python train.py --model="segmentation model" --dataset="rendered solids tumbling over patterned floors" --train_examples=97500 --image_size=48 --crop_scale_min=0.8 --horizontal_flip=false --rotation_deg=10 --num_classes=25 --arch="unet" --norm="groupnorm" --activation="silu" --weight_standardization=false --channel_attention="eca" --pixel_unshuffle=2 --widths=[48, 96, 144] --blocks_per_level=2 --block="plain" --attention=false --upsampling="pixel_shuffle" --label_smoothing=0.1 --init="kaiming_normal" --optimizer="muon" --muon_scale="original" --lr=0.019 --momentum=0.95 --nesterov=true --orthogonalizer="newton_schulz_5" --adamw_lr_other_params=0.0011 --l1_shrink=0.003 --cautious_weight_decay=true --ema_decay=0.995 --steps=38000 --batch_size=384 --epochs=149.7 --lr_schedule="constant" --warmup_steps=760 --weight_decay=0.02 --adamw_weight_decay_other_params=0.01
Rows from block 6, named by matrix and row number. Each number is 500 + 50 x the weight over its row's rms, rounded and kept within 0 to 999. All counts start at 0. Numbers have three digits each. After the name is the row's rms in percent of the matrix's.
# conv: 3x3 conv (model.decb.0.0.conv.weight, 96x192x3x3), inputs 0-9, a 3x3 kernel for each
conv.0 095:499503500495525498511504473502495507494471511504495505500502492504510498522510494497517504483495501500506500489498502502507499501487483504495506487503498500506501498501497499501500506493499531487485507485495479496493494482493516499492492502521501517502484495511478516497
conv.1 095:490516502499491501480489488501517526462500497500497539505501501513545504487516497504508502503502508499497493516496503508498508504503473503499487506502504484496499505490499505509498506506515500494494505494513500506487488498496495488494500489500516493499505489507498506502
conv.2 129:500488460480530500483521455510493483509212500504451491513501505502490497475482528530557546499678498520516494500524496509500493513505498521509516536511515496483499503505507500476503499486518504515502501512514502499486473441481446439482507554588500499497500518495498503498
conv.3 102:490501503499492496479491501500502495497501497505492493499497509508496489504494499506495486501495506485504503496502500506479519546502496487494510490503542502515531502500498494487500509494495502502495442505500496506503475489502495498532453494542496501499497520498497508500
conv.4 086:497497507502495505496474508493497499493502497500478500507504495486505497495497492501476502498503514502498492503522498500500483495498496496492503501500499498504511501500525490498501509494504489514509507503508497482510519502492535531525518526512499496507489493514501521508
conv.5 100:504529503487520505503521532485500506494499491512540488506501494509504498546507502508508516498502535500517516495502500497492492504504500497486499496500505507512493492497493501492497499495514501490499497500513495493524509507482490492487478485512497500534487497586488497529
conv.6 097:506495527489474498473493504497508503493486508472480494496506500503462493496506503499501502507510500499511510512502503505493506504542506499491499542502500496504507502505498496496498500503500500513494502489500511502496518504510504496503501534535505501487502509496501505507
conv.7 091:470499503492498506513532538506505497508497528500491487496502525500507500512500505509522493507494491462501526513505489498501504489504526502500509493479505516518501509501505497498502490496514511512496506518491514489492497515508451502501494497532499491496510494500509508521
conv.8 093:498497502498501502509496472504504487496493504490478498510512497509513487527505508502500507495500485512508518502502503509501494501494496505508503502493482526512493498473505512501499496481499503498521499496508497476496493528511478490490395470411499500499500496508498492510
conv.9 100:467511509480485495501505504513489473501497498527503498499519498505513478500518499498497493501490513495496530498505494501499446499503512497495502506494498511499506514501470508497485503488495496488504450502486502500507496496498459511483481480489493506511497512511501556528
conv.10 102:489491503506473501508512497501518513499496503495447502505497520505516502498504500497490504510482477473477505500497500500504488497504490490499501489492509485499498509507491508501501500518505505504497491506494492522524532470499513485480492502505509502498504503495507499485
conv.11 098:505524492504495488496502499495505502484484485503501502499473479494496510500483500500513510499510499509499500500525504499519498502500482503506504499494497524511508496501524505483497506521505500505494497496497490502497498493501493499493529537529513493489491486471516525480
conv.12 107:503510514510500500495472487498504511495481505499496491507514515501592535492499532495493504488481502514490506502495497504529512496498515500501507503489502515491498502501504517501512528505504493511509505553540508527522483508508500477493504532503501493506482492501500491503
conv.13 093:495482511498493508491484492504502492506520490505495496440504505469495505506510509494497501512525536494519509509520506505502518498498477529512500512527511500510488488502507489508502506498492498502493498487464500494484508498500516501506497486498499511518507495510498509503
conv.14 100:497496504480500477491498481501495500500521516497500505493497505501503492473502501492496508500547501496509500509498502499507494504501499512503501485497516506514506499501505499497504502501509502522496499512500492495502501496513510505495503511500506511512498504515508484503
conv.15 100:502524524491497485489499500501499510469491487492494505503518499513499505508508493506497494505499499503490504484487493492506503487508499505495506499506492498502500520498503497501520534486508504496495497498498512491498501500485509497495477502482488504497504498500500478501
conv.16 104:502501495497496511510503513500506503503497493487506507496501491508501500481481494503473505496491499505490494491499499510505496496501496508496499510505501545500500504495504515500500493515536503481496504499490511485501494484475473454461504482413502479487504481501501500491
conv.17 098:472502490502491499498508504492508495490498493498499487508481491497521491508475467496495501499499441503515501496503513500506503512498505500506483506506496494506486502498497504488504509499481521502517505501508500504502511499530484498516484502504502498508501496481504511502
conv.18 099:453487483468489471490494527499471500501495496505491499505495498501499484502493502502506499470501497497487503503500502502505495498498505494507504501503497496496494512493499491477498489501499519500495503487496497509494506507496523512528499563520500490493501512499502500504
conv.19 097:443497512504499501503493491502496494523520518528506508496493493487490482495494501499502504530531504504495503502498496497497499504498495507500513502500494514524503500482501501444505508499495479514503511498496492499504515518548490502512471503497513496499495517493509507497
conv.20 101:494491467494498461503511508505504514504509500531531508499482493491487493505502491513502502498501496495490510500523504497513523486505512502500500501487502508495507521508504498505510506503500497477503499464492482484500484566507505526518507509500502502509500495496517492519
conv.21 101:509518519489493482495495501495500501501500507496497501512508506505505501490514500513501500474496492496494487510502504504511502501498503490500502504510514501496480500505503504528498482492506500493494517493496490503510483482488495488484488514517496492500499499494513493495
conv.22 092:498507497502505448492499441489495474487496490463491478497515499504498491497484495511496497602500516511497510505505511485517500501535500502499517504507495488492509505497498496498492497501499524515497514508507496467489497496491559518489520480489471504468502499486500505499
conv.23 091:503513509500508502472500474500502509496495493501537509502502489492491502555501519542492499490523500494496484504507504496531500500514523499493488493506463502491489502494515506521536481501500467486507501505504491494525500502522506499495502495524499499497504486495496499500
conv.24 110:497495500539505512500491492499501516466510503503508503492501500498484493498496505502499503518503510509488503503520513506504527498504498493502500502497480509512510501501500502506502507506500502500487504506496502506503509504503499499541502512519501502493499501499494502508
conv.25 107:502513493491506509486504501493500501499506505507499512496499493497494489504482509503502462497501501514496500497490499503479507495488480490496486493500502515510522502499505526496496500504499501496493509487500502495496512496496504497504510519507498501494489488499504494493
conv.26 113:488500495496497503514500516497493495512499499503508495502501501502518498496501497494497485503508500506504497501506501503503499503512519499495498490498501500498496512500493513498494509504496502502502494496491482499496504495487505506492546527515505499507507484482505497493
conv.27 094:504539502490503530501487531499503496505501501473492494497502501514505507502495508486509515500502503469499507505499501510516500513518501495497499505505507511505497497501503509500499500499493505503492493531494506504494517500488506505503505502511503502508503488502524495489
conv.28 095:495500499512550507493499498499484496499496497505492489524506507511501507525509519488498502494503489495508503503501497494482492502510505499500496500501521500495502493501501515504507497496503497497504497503511502502506528499491509501503489498501498501500507502478505489483
conv.29 096:483526526484505538488500509497483502502502500498498508484502514492497500536500496478515522482486513496500502502546500482501498495500491506549501523510496502506502502499501513511504522538489488507507502501506514503528497531519502509501515500509496504496511498499501501507
conv.30 099:480493505498486481492525497499499506482501518492499504496505490495500485498503495526493517502501510495484502502501502486506478505497485500505500493483493503489490511493503502491499477504502501501475488504495467497500500513511501499513480473499495498474502510497498510493
conv.31 107:499506505499509522492489506494492493489502489501500521498497503483517502498506538502499500491504520509509500490503502494502497495510498496498496499503502494496481501469506500505509505498500498505498502506497517494500491477501458491534429480508498507511501501506511490479
conv.32 106:494516485495507507496498514499496483506502499488462500497479491502504499493465500499493495511512491491500479492506500495504484504508495485497494495499497504520500495498537495499512499484505505512502475498542500517497497495476508511499498491508490498497478496514497500498
conv.33 098:510509507505522516506497505508502481511501499522524476501501493514497503487498492497498501480493565498494516492500498493454496510503500502499489522496491491480497473505504487522500510504503499489499481478486513520489497517495497501501504497532494489490499503497508496503
conv.34 095:503484475507496494519486462496469506504493506484482502459502507512517516497509509503496494520506496519501491530503545504503499489508504506516519503499505504499505504498524489525503524499504491498485499502510504512504505500501478445472477431497498487466502507503500501493
conv.35 106:498506502500505491507493434505504490504501494502509499504504495489494493496470505501501497510508509498499492511503499506484489503496502488500492490490489495502495485495509499507496503501501493504499488504510502500499515505510523517505511532479514497498497494499512503498
conv.36 090:504499506495506499498500484484495508503495544495497489510520497511516507513516490484526508488496501494500524508510510499510503492508495494500494510507497494507506501501498507503502490500509524505471518506505504503486487510504487499506519505517504520521499509519507519517
conv.37 100:502501501458492501530495498501504503493505468507496495500505510516496496506510525497500502509509495489503495511503503504500498500499479493488492494499515502510499500493497496521489470497494508509492489495503508494504500496511488483487475468457490504503505503488486505485
conv.38 099:501517509505511504517504492488500499508492501503504486502491488507500488505512499505508501522511500532513466486502506473502494496518512495501506487490489484499491495506505502480504509502505495501494498499498477497485480495474499488500489453509502505514496500496514501506
conv.39 101:487500508510502505502505513517491498497495504486500504483497487493511489499512502533513507498495502506502532506514500500511517489503507498496511503501503500505501502489507495502501491501500488501510492501497526502497486506496487520507503513506509502489516506503489494493
conv.40 111:507494504499501502505497503501499490500513494499518500507491501503501488521499497493485494469502494505500504505498494493482494495547497503510500497507520496493495497503500500499498498505501529498504536505507501483497498491512513497522509506550490512494484503494506505505
conv.41 097:500500499499445500483493499501499517522502502500500500536509506505484503504478505492519516496504498498496504495512495479501497492501498503500500490502485486502499502523499450498514496505502501494508545503491499506514500509498485472481498495491527496502501498496529501505
conv.42 106:484496501487488503496489500508503496501506488456484473492469492504521492498502547500488488487499509496438493519514498499496498504502497514501490507498502503499482500493501492493458520512512498501501504502506520508517504496502500466486481473497507507492476505474512513495
conv.43 099:501494498489503504490449500494501492500503463497488467506530524463497507506502496505485498496484493539500508495501502494501506498498505497498514505504505488485509496502506500495497499490517502499503503506497524453536483489494471475444488468488515494496492508523493498463
conv.44 092:501499490490496497509511499508504487493499490495516497513508490507520497460499510493498490483500517474493508501501500488505509472499498495494499498500496487502509503484499498503495494502500500499499491499499528535489523514490518511464534526495493503498481518501483506497
conv.45 108:500498495504509489502501498474469499445491535500505523514498497509502501497524490498499490495493494506498502497494497504490504515508492502504501501494479495496497502504495496497500505501500520495495506496498493497483528517506500508493478488502498499477509505496516505493
conv.46 104:510507507502494477493479503503516495496502489552499510489499505501498495494479502495505481498515477471503490500480506506484477493497503500496497501498493494488501503494505507496496500512506498501499503479493500503507508495497504492491500498495492494500494499496506494516
conv.47 104:496500525507543502505522488516494502481493494500490507504508514491493490507486498473476500483478495484505520506492503501496495480499500490495481501513512494493493496497499496501487487506496511500498567505496576530484494492502500525505455506518492492500502489496527503537
conv.48 097:508502502503501496458486493495515491500509500470504506515508505500511497509501488496529495503485487496496488500502496497509513478507518500499493496502479478509496498500500508494490508490495502504502515501470524492286474487500489502541508552635487502529452490502487495497
conv.49 097:479490485498499503484479491547501494506514500491506489483505500494507495483498488486503505487497502500505497463485490499494498501500500502496498507502493486483502497502489543514502502499509505501483504510501499502489525486470502481481485481456491504495490499506506511511
conv.50 099:499502489504515506493510533495507489491500492479504501494511505498497509497486498491503500506498503504494509506505506496501479501497497495459504502501505500505501511519498500501500497504490469495474498489506513458472500499484516509502493446506522506495497489490493502466
conv.51 098:498508510496514496486483443504506494512510489505509497502497485498487498524499505504511501489491500504495502490532524493503502488523494518514500506499490495499503492499503504508521521496492497519491501517502502458505503493497514497472517501494497497487495498459510503494
conv.52 103:505503517499507502504498517530501496511494495501503534510502504496501492474492459502499506481498500449490507507531481497497496499514500499500505508489496515500498500481494497498511497513501490494528493466502500492489511539514606678637581653609498502501496503500495503502
conv.53 094:487502497503502488522534523485491489491487493502520483513482497510484502511499509507509500533513500489509481485502501499503503496498493502503474490512505499514487495501496502497496494511482485512495508499481498497447486495484506496499516515509496503501507507496492504497
conv.54 098:503470488521497493525496494500500493490518500506504515496497498501487484502487495498486480505504501491520507499499502509516505496507503490502500488498494541498503500503510503499501472497498502509499492480495499467504538547518505501507557501496501500495497489489516483511
conv.55 098:504499520494504488494503507503499527495497507482501499485491522505507511504535508500485505501502494500503485497501501489491501509504493502493497508501505497489512494478500499500513495521487502503499501501507494521499492507507499494474505487495503492504507501492509491519
conv.56 100:488500496518523501509507524488498511483521505588505547494502496497501491498503498497497495490508493499498500487498501482492503495497490488515493498498487479495497490481501491500494499496487512502501518488525499495501530519521489498515486490531502511501502510498478505498
conv.57 085:500518544477493505502496502484497501495496525476502508502499498494498499505499513507497509491496491498479479490498490491513502501515505496494497515498492489506504498519490502501508499530517502512532513502499508491470514501481500465492496504496499486515501504509499495513
conv.58 091:481520513472518515490498508500500496505502504492478451495499512503510515506503503503503507487495503486506492505515502499501505500512496499512500524509496506520491495497513488482499499503456500506501492494519498496495518514497500505519484559583498501500501498500500498501
conv.59 103:492481495496499507503484490501518507476499483496466499546499497468505487484498484507499491511524506514519502505494499459497502499508501511518514502498506497496494495497501497500500501499499526505507499502512504522513504498496506473491491394493505469496493500511492504522
conv.60 102:497502508510520507505515504498494500515492508562502497504490514499497539471487507487492490499503490513513488511498501500506506506505500500499504493500497503471469496496502482498493494497506487515506496500503470497502501506525535523503511512513501504486507496496506529506
conv.61 098:500503498498478497478489502503503497507503500509509502502491495503507486505495513497496500513524505486500515515508500500525501462502507502503501502510487501505483497505504498503512510503509511498505492480498503509510504521531498566604537568688508491499502491508506505509
conv.62 094:495499542486488508490489456508505501503518499454489517497516504513503482497543492499507495507520502490522499502486499498504501459485553494499523499507539507505533500486515482501499483505560504543490546520496470504543499491508487517497497484444498518510508501501498525501
conv.63 090:517495513493497502507520495509486494500487504504495526514506497474494475500509505499504448500509498494499504500484497486499497503500499495515507493502500488506496501499503497518500498489496502524502502500495487495520504508486499521534506528585508501498529507496517504487
conv.64 102:481512504494500505499503498515466508498498517490498505501481501508513499457498521499503469466482500482505501509510496503508519491497499482497510501501506489494491503505497498530576502510528499497492505502495497527513497494502534508497523526506494501490497498508494517497
conv.65 109:500507502494501501498498491508510496502502503503514498490491502475495497497500498497501509496499505498498501504505501498495493498498494502484498475479498472496497498501498499501500507506501496508496499498494491488497492495498502504494652597556513506497500502501502506519
conv.66 094:488507500479504528493501520511509498506502500502500499502497499518499523502500507511500498478503507498488494490498503515495493510499498498498511509500527494497507495496496508512503516501499479493514505497502501498497496493500506531506510518504494505504500502517484498475
conv.67 097:489530502501495507536496500493494501478507503515504505498512498497476502504487497501505500506508510492496492495508507505501505501506483501502503496496507490499492499472488499497491500462489499495496505500497494507483460431485469493484488496496489501497499499502503515502
conv.68 102:499484500516494500508505516490510508509505497495496501512519509499496501481485501502508498497502502507492475492501502505502515486510518502492500505486491484511494517502502505499474505506503503545513502500500500536553490482484511524520511558669498503498525511503511498499
conv.69 105:495484497501499499503508501504506506499498503511498497500529498495505507480491481505500509507496489515501505500504502500503504499509507497498497510501481500498496507501506509506511503502510498495490500514510499511505469497495508506502532508497498499497485505498516515502
conv.70 098:484500500493495474502503487522504509494467489497495524520502506519503491501507507502502483511495494497503513507496500502519512495507493495502498510500511502518503499504504499521498499520508497504493499500498491504498479521494493499463467459469500501493502487497507501509
conv.71 101:479498504493488499474470489494526504490509497500473511488472485497498493500483492497500496499515506487500501498501495503535504500500498496517504502506482471502492494490506494506508485501503492487497487524509497503508500461466491500451498521506506499474520495495499499496
conv.72 090:487497506499498520493493508493493505492499489496507485501510493505500503499497478495509494490505496510507501502503510507497503494505504487496507485502507489496514502499507489499503502510499507506506506514504503507498499501492524498507513508525500500499521498508503512496
conv.73 099:484499502497490502507521548499499500501460505510502501490501499504514506508503504510527512484508503500498499500500493497504502516521480500507496508503494498489499499499494498488505498502495492491487495500498492490504498511505509491484504456469507498489502497501499500503
conv.74 097:483506499499506484502503489490500495485500488500474499494490495484476499476497499477493493489495501499505501499498499506496489508497489501493497505460500503499499501503494512501491513503500504476500491490512504524500486497579464486493475462471521501502512506496490500501
conv.75 109:501497521502498507501486493491510501495495505495498496503498507499514488527504503488502501497493493487501497498495499484505502493506507501504497506501491502495498499508502503501504501501512504505447498497500500497484512510503482495505466480413497500508481500491501494497
conv.76 094:507500502486474497501472514485501508465497498481502490504490491479476490495491491496488502498467489502493506502497497497497501503499498501500511497511499500499516492502505490470501507487505505503492505497505506540517502490513498495530518505552507500520497493505509506514
conv.77 100:499497497497500504497497503503492496500487488488488500492499485503500450503507494506499493495494467492485495497499513506500503501507516508506488499503491501496498505495502504501497497493502501506499507515504502503504494496502619680704565798930497502503497500504499499498
conv.78 105:501502499501493500516510515499479486525472476519527499510524503498495520492507499491491502529506498501504494462506501503511487508510504520497499499504498496495498486502512501485503497500497498511486497498498500507507518509522509495505502502503502512507499505491497507496
conv.79 100:503506493504497492506495490502495520502501494518507494485512505497527513492506464444491501492496500498497498467491494503497501498495498498503502502505497507501497521519496502505524506499516505499501499510499488500483488499461506500479507516486476495504499490504514503494
conv.80 109:510495492499495507500502490492493524491485492501502492498493461490490505492476501495500507502514524494486478500501504500504506493490502500502501506517505504495500502502503499521503504511497502511498503517524491501519523500500523476501509500510524499501512496499500505496
conv.81 093:506499500494503499433504504498491505493509503481517509487501502496500481499500494499503486503507494501494481510501488497520490500498508501491488499497481499496498526516499519499496524500498501506490500502457491480494496482489508505496496505465501495495500500510505502501
conv.82 093:496500508469503520499488498501489502491485508500498500516511504517476498518505492500501489505489494502499489506507500519514535501496504506503499499509492500472504505505495529515504506517509486501511487498508498500502496498498458484514474499500499501493481494486513491485
conv.83 100:505503498500500505506506507510475490497496508503483490510508511501499486505518499505484492507498469494502507490501499505506499503517498502500504499497492476496490502508497501502492481493499507500500502483507502496503525498465512505495503492519506496502495496499500493487
conv.84 100:499504484525500500507504491497498504502501501470515512504507496504503454504506469501504488543502493500504514507501497495501503504504502506499507508504488488497495498502512520510496501505506514505501494498487520491500487485494502486496492486501496503496499534500498502499
conv.85 102:499492500468439490493496490533504527500513512502551510450516497494502500481505500504500505500492478535500500493501498500503499494500490503486482474500494477507506480506510501508485502481496490494500497519500508476513434525491476503442496501490494504506500533504493475507
conv.86 139:534602529512662653493517514490498494473502505474499507503495494523512470499533492493498505486493502488510513505495514516501496496505492509505501507496491506487489510503489503490496519493493503503500508510523533518519509510504525508496531558497500503501498495502498500507
conv.87 108:496504502507506488513498486524499495508496507521509511503497500500499496480489532504506489498498503505500532502500490500500510502498489500504503496500494505510490504496511499501506499498505501499496505485496508467505515511496533588513530599522520503499499500501508504493
conv.88 098:498500492501515506488497489501501479493512499472501482508496503500501514497497502497500498487504492495507495508500498498509497482500500536503501512499451503500477501500506517495503524503504511508488517517533502495506452458504489387372462396324500505500502499497494503510
conv.89 097:510517532499421491491406498502517497511487504497503512495503507503505504497507524505507508509503500502504509510504496500485502496461487500501498489502496478506498496506501500525494503514465511501494497518511492486513483489490432487477444513508511489502507472501511490500
conv.90 095:508519533506495497494499491480500498506497493473497499494499500494485504499478514486481508498498480516511492498496509477506508495567503494483493490505507463499498497492511503506524501508511495497500499498497496504503510529525521529508518531523500498484526502503505502514
conv.91 094:491498500497501505485508498504499500496488474495482485510500491562500494509501533495507505513505489474492516496501501514507508487486501527494514505502496506505511497515497485495503490503503495493513489482499486494491495504508505511481499478457492505510491508500504508502
conv.92 098:501506483519503491506492491497498504504508506475491499468477492499504502511513494484489494516503494486502502500501488491501507486487511504508500511502514493495502478476497502509490507503498484515497508514496495513483479494500482483494456471486500511497503490488491498480
conv.93 099:544505502500499485520502500491505477495499494501485477498499497538506493522502497498502506500518501492507506506506509497499511500498492491495511522502500505512490498504507478501500501496527517508505500501494518500462511533526501494494501500492495501504519496498527491506
conv.94 100:501499501497483502501491529491502499480483507490534504522504499506462515505466465477467501495475489498483510487487496499500529507500501512498511509487486476499503499492507481489489513497502502510507522511522515492497482495481504526463489506475517483497519499501506519526
conv.95 087:499472500500503504504511527503499496494498497500563508507493489506485499499505504480502544480491500469509512506505503492499490497496473481489498493496497504503469500503497487497488504502498501499494484512503477512505503498539500485504526513482498507495487499518496506503